From a checkpoint of a small image classifier: 5.48M parameters, norm layernorm.
Rows from block 4 of a small image classifier, named by matrix and row number. Rows with one number belong to one neuron. Each number is 500 + 40 x the weight over its row's rms, rounded and kept within 0 to 999. All counts start at 0. Numbers have three digits each.
After each neuron's rows are labels from the 100 images, of 14976, where the neuron reaches its highest value: "peak at" is the part of the image that holds the peak; "responds to" is what is common among them. Only what is clearly more common there than usual is listed. The data: histories of elementary cellular automata, time running down. In brackets: how many of the 100.
# fc1: MLP up (model.blocks.4.mlp.fc1.weight, 576x192), inputs 64-127
# fc2: MLP down (model.blocks.4.mlp.fc2.weight, 192x576, transposed), outputs 64-127

fc1.288:472486542533496511513502555465491471537486533499465557450492536445482508539469409543503459505514437438469501499477470504479435446468533462511499444472508476533498544463465516543492524530540425
fc2.288:477530504506478526556478525502582453487502511547491474517480545492482455536542476509477474486554480539502442457474534552534539465530430485466548478489498422492496483478419519506467478517548424
peak at: top centre (25)
responds to: large cells (100); 101 turns on (86)

fc1.533:431520464466460419484487464485465535508463509502496509435394415586563488556517519512515460513576460491499517460509514482526511536461429487493441480472432526515487516486540478474482510486525456
fc2.533:569476470538496490452436451537524481536591490528484423489517477505603504558463577450491504492485446496517514476570489506542434528538498539496460515484459501505393503509524483461395500508510478
peak at: top centre (27)
responds to: 101 turns on (99); 001 turns on (78); sparse start (69)

fc1.159:536519496449391487476485494467425448496495482466480493453506465528485487583496491460536472504541476527495520488381517424448469538405500485530492452482456445502562515458512450449528530507444447
fc2.159:488545510469488438509545479546550568505460442492551457600554474471497534520472538451438507454554510523516473457494473539540531514481476511457492488459511520539479502484527532531482468459521549
peak at: top left (33); top centre (27)
responds to: 111 turns on (99)

fc1.116:456536413462522494477501432537535462490478466575448486427518574478462474547498541586493544479533513507548471510516475436495543555537494509497498461501505473470486416514459501503463437447437532
fc2.116:505514545484456553517460510472525505578502524550525501473467597530423475468604464523464518469527436495483438547528540527522441529554457474610487508529517488579481476461502481523513507457485574
peak at: top centre (25)
responds to: 100 turns on (89); 000 turns on (77); 010 turns on (77)

fc1.357:463506479573528510442532496501551575559490516491367509519450514440469480467501544477517555481457540460510451453454551529541496526548506507477486470489425541442511472572464495534378499475505476
fc2.357:541497483505516454488527552474471515444465512489484529512491531449502536471453510461495480517477506552506511438538441495423514543463508426490520552475508482468481445545484492459428478503497514
peak at: top right (37)
responds to: 111 turns on (97); 000 turns on (94)

fc1.494:499405485474447562540418499467444473498577509544491456453542505485469560534568447538509515667531539473600536541510471495445577472534504486494418469489516478540494511477435472474485484494499443
fc2.494:534493497465441457546553441548436461497508424504498549455533470514550455570501483485491455456554564409531528534521504485422507479480460556490486477518549548535598521434559524533476414537516491
peak at: top centre (25)
responds to: 000 turns on (90); 111 turns on (89); 110 turns on (81)

fc1.411:429497530538525405517505568481472500494530443483432492466515591539526510489527473482490492450564573421537516563527426526436438476482516512479544450457539501561569471505542503499473506498510469
fc2.411:496443540531580534511540557530467515489477457506573549551448551520530502477524492494486453469507476503458516479489490479488492527495500528513486490513554510534411504450540439456484454504425436
peak at: top centre (30)
responds to: 000 turns on (98)

fc1.506:538517444551444524508560511458445468468506517435477499435531529439491484496538521519465452421497462487477470476476470462422565552481483505459409505537504446540485531449542464482552467481443529
fc2.506:506549487517505487513409493551546512541512512434514509462525429500549554530469486473510453448543485486495438509508531512530516615529469497575494518494552509439475510500450509517484470485500575
peak at: top left (41)
responds to: 111 turns on (99); dense start (58)

fc1.313:501526558499522446489477569422504472531454471496451555454531546573436504584523534444460481531474511470520518506543511508502518516411480567533499484478530535461575465448495488499505579519507521
fc2.313:493497509514520541496524506419519538501586513511479498492546447501566527541492506491453543412478479482592533469520490553491555444536526436505440542426422479499438510535538545510463554471463601
peak at: top centre (27)
responds to: 111 turns on (100); dense start (59)

fc1.0:407485474445509559492441546500493442554518558455497513543414453486509480536434539532524554478486511456460561509536557528513505488521527474505554454482462558551558544493451523525498524469485483
fc2.0:489516439501507528437550506472513441536473513512459487580562447490488594512509537461508522485528458509568535449517537513468493568530529576471451538465479478512453530523509514476501433524425520
peak at: top centre (28)
responds to: 011 turns on (95); 010 turns on (91); 101 turns on (84); 001 turns on (77)

fc1.233:480511515594521522581518507516469491575554510500478475435483505480406525497480485488495530490408486520494525496458569512466473516450450466570470451532456462572540518532487589463525505501501505
fc2.233:525483484591539510547497490490557513523501494583513505512505456581457531582430476450455498560503498469496449488482522516519507525518529460519550493564491481496491484495452501465508525480591456
peak at: top centre (26)
responds to: 011 turns on (81); large cells (72)

fc1.350:460512498494494469495499527482507523542467505511458521477431447492478517472543523465527489496505525505554547500539506478457473501460457538496409459501521508549492594518431528527489441440482417
fc2.350:499472476526442539465513508527452481459520490487452490448522485535448511513519500490485426547549420490480527524515504418587504419458511498512522572522489491548481489534470489544535514490581521
peak at: top left (32)
responds to: 010 turns on (99)

fc1.201:440572474514498502474499502520475487499519522467510452515514423455460522531425554488490477476556488576513492504486556557557560478496516490465476541472549434574557451491433501514473536559521515
fc2.201:459508537496490547534407528491498417546490447557488420488486456485548602501493567511548492443504462528496505466510558490546505534461527488515441553548420455517366482405484460429464479502551494
peak at: top centre (26)
responds to: 010 turns on (76); dense start (70)

fc1.340:470488461471440482494517468492464495514491591532536564559455485386509478510476564490479492476480462422513559519481495472553574540510489480545490519521520558507528475462580509438543479570554510
fc2.340:458498471534522477577411523471512465512523559512515404497487424503493542538452523514445547524533431493529495491528509464519397561512462494469425474503489472513400504489536503508484566528509483
peak at: top left (34)
responds to: 001 turns on (97); 011 turns on (92); 110 turns on (89); sparse start (64)

fc1.416:516455476503482439458475487535565532458506547531487500460524508490506537515505504496497498480443545419502450584569532538502521525536474497560499470518381453543521506566441493490479478439551392
fc2.416:470443449451491499519475534507481533551581500492490559431509481488510472538532531489486488569472488491516517443596575509471561474506500474475526521468507572488427485539509611543560462495430342
peak at: top left (35); top centre (26)
responds to: 111 turns on (97); 011 turns on (97)

fc1.326:501496497521498409488597521482466550527507524528491586537460469502504449529520432544537503543509551520408468538471462497473485485503532482483476531467513495478426509497483436488460521474480482
fc2.326:494393592440476463488477445529434449430603473478515529477447478505528514529567464538443528429494532436531531462503483470496527544514542512528461531539395537489525543477451559467520512436585457
peak at: top left (33)
responds to: 001 turns on (82)

fc1.415:511475536427473493551459451500463585535492537493436419483515450482469525512500494455430494582461560464414491518517535479526464455474473511478492513444470465559556532550520526540499503490517409
fc2.415:437515502556531496443473528479492489512573471472508442533541513503484474548528443480483468482527527534567454466524605558461488499484486476484512546437507598480432527461472515513519446518428482
peak at: top centre (34)
responds to: 000 turns on (94); 110 turns on (86); 011 turns on (86); 111 turns on (81)

fc1.112:495498436494474482480483503445544570472525521551476485482490537438518491552511475505507501523474548463508556594565532551485564488487465519519524467505449451529493542557488504523544490441491364
fc2.112:501501464467444550484517518516467494568610461520453454482552448478528500530514502462539475498440456475494510443612554500477505505481468486526526527480497540508420516522470549529618442497454386
peak at: top left (35); top centre (28)
responds to: 111 turns on (94); 101 turns on (89)

fc1.10:526513476492467493473508532508498427571432515522462551499496490477540505466506463509582537560447469501483495486524566553429510499454545507530517532511431509528507481512499542473511475512497514
fc2.10:537486502469490501565448449441493468509485513526498464512478495453572574455453566552533520454540516480540526490506505475487482527432494532492565521523548477463481478423575507548528484556510469
peak at: top left (34)
responds to: 010 turns on (84); 100 turns on (78)

fc1.66:540513443353524423491448453519507547501469496510461494517491475537506545485499508469516537524490511556448500546526495532555603503523413525526486467612475519561518498562506446513526588514577441
fc2.66:491494451411522534524448541457596477498504486529527480507467467522494534498444539559521548463523522541482510512569524469523478512450506543478547430486482455486431408521455545480553486507528429
peak at: top left (32)
responds to: 010 turns on (91); 111 turns on (80); 001 turns on (75)

fc1.319:569506495485444528608501508513421463527564510493534504480490475525435464490440522464512516380531519515460510525438515438481506536502418533499512393515402478538524563515473554511460499421510433
fc2.319:440457405493579551455538471537499505560507532473556506468535525523464532494491489490427473448535549543514509418502505478554548575536382503495466511482485496487533505503525532581519509495539453
peak at: top centre (26)
responds to: 010 turns on (93); 011 turns on (82); large cells (76)

fc1.62:449488452523484439523553503503479589517529462507471519502524468483540445480459492577512443551512502476467514525503527508515493456537529451515488534427467479567501506599485503540475478519516504
fc2.62:513464558523534515499475480526525499503550498522502486529462570491514503489527445447478450458541483462516450512476442512512470609517559532528492474522561527401439486481501529492467514399563542
peak at: top left (32)
responds to: 110 turns on (97); 011 turns on (84); 100 turns on (81)

fc1.438:435423494525577488502550513587464554491496498485488491568455499498509551470517510481477478504519539444502437533617582460494510489550591467464504546400474554517557521547469533495422522462520410
fc2.438:533490502487540490436487502532535518513554473476554512512583512530490507501478501487450517593463518463510509475526482491473473464477474521469485514513434572445466468532585520440545416475465424
peak at: top left (39); top right (35)
responds to: 000 turns on (100); 111 turns on (95); 001 turns on (84); 010 turns on (82)

fc1.209:502489488530423539402443505537459509533447487542455480527390504540523500467491461524471522431505457475464500527546464483495516440451545443539424505572429562539493475482513532492441559509439421
fc2.209:449553528551498513451508489490582443483528536452502477459551506466481453589458444488483460544537395480512457482494497517531455556426556558497572547549502493482463457499459464448527444504493502
peak at: top left (33)
responds to: 001 turns on (90); 011 turns on (85); 110 turns on (83); 101 turns on (76)

fc1.33:446518527473524444550498454558461409487537515526546516488490532514492531508621530452508541441445516482455549479495446498491431509496516505496490468445535481507555575498502506470455569460473446
fc2.33:468529518485446479505544520525454560528503526549504544489510552527412495538477478473477396470540380439449451484513475564534520516502518505515458513452510433478449489525502449413486567480531572
peak at: top left (39)
responds to: 011 turns on (96); 101 turns on (84); 110 turns on (76)

fc1.321:520514481461467411491463492537501497486502518493512458451492445465489505537547470477481472552539495456522439543504513502494536487534410484560445442572467484461495530571465460448584557498563447
fc2.321:547479426510490592512497553528558569525526451541498508480514455489529486492489491497455518494458443500500488467524608497481543568580514523516581454496515459460499470486441547482497483488428372
peak at: top centre (29)
responds to: 111 turns on (96); 101 turns on (81); 011 turns on (78)

fc1.232:448459479492517434617488505504468525503492569582523556533473475486521449502472568538508494444521484549485517506543482512485529536476531487578523489494485500491527500509521547474546575544507467
fc2.232:510450471524497481584421530523560454550515513556483489523459405500529554528442542480487516472497505539519550506512527441591482582471526544498468540519499535470406524482558481507437506496518470
peak at: top centre (26)
responds to: 100 turns on (92); 110 turns on (91); 011 turns on (87); sparse start (59)

fc1.32:485566486455471497485497485411492515452525480494439530482497437398510510574579474496483474543509468501530570571524558550558549471464526540372471498507497520560463502544497548519458468382502461
fc2.32:420473544498480531508418499479493507478588448539512485490551545460515487535488484517503458476502473485479533538626510563470488514484432545513506594485591532509470581486403545542494430472553455
peak at: top left (42); top right (35)
responds to: 111 turns on (100); 000 turns on (92); 110 turns on (81); 001 turns on (79)

fc1.317:422461481515553539502452520524452450504472520521491540491572531459482527539518498499469532524452570448453522466469457461416548516499509537483453470398524454489525454478480418542453456513471505
fc2.317:484486491558508442460440500484574520451523525475486509438566510587472563520488471497526468510575481505542426425557469483521553555542519456531431469524537561440495545541460561524513523509449572
peak at: top left (33)
responds to: 111 turns on (100)

fc1.374:519459516479474418516512477475517556545539522427496512475466500470511453570534485448541475479472460457474502480513539552491527533564523469475453401575456508436448562595496434482487476536509478
fc2.374:555520420465435554479470481511480450534466521469507521518431432537516564521502467481500550489452372466472533410508536466447490491580525495538546493526486543481499491527469553493549467456505383
peak at: top centre (25)
responds to: 111 turns on (90); 101 turns on (81)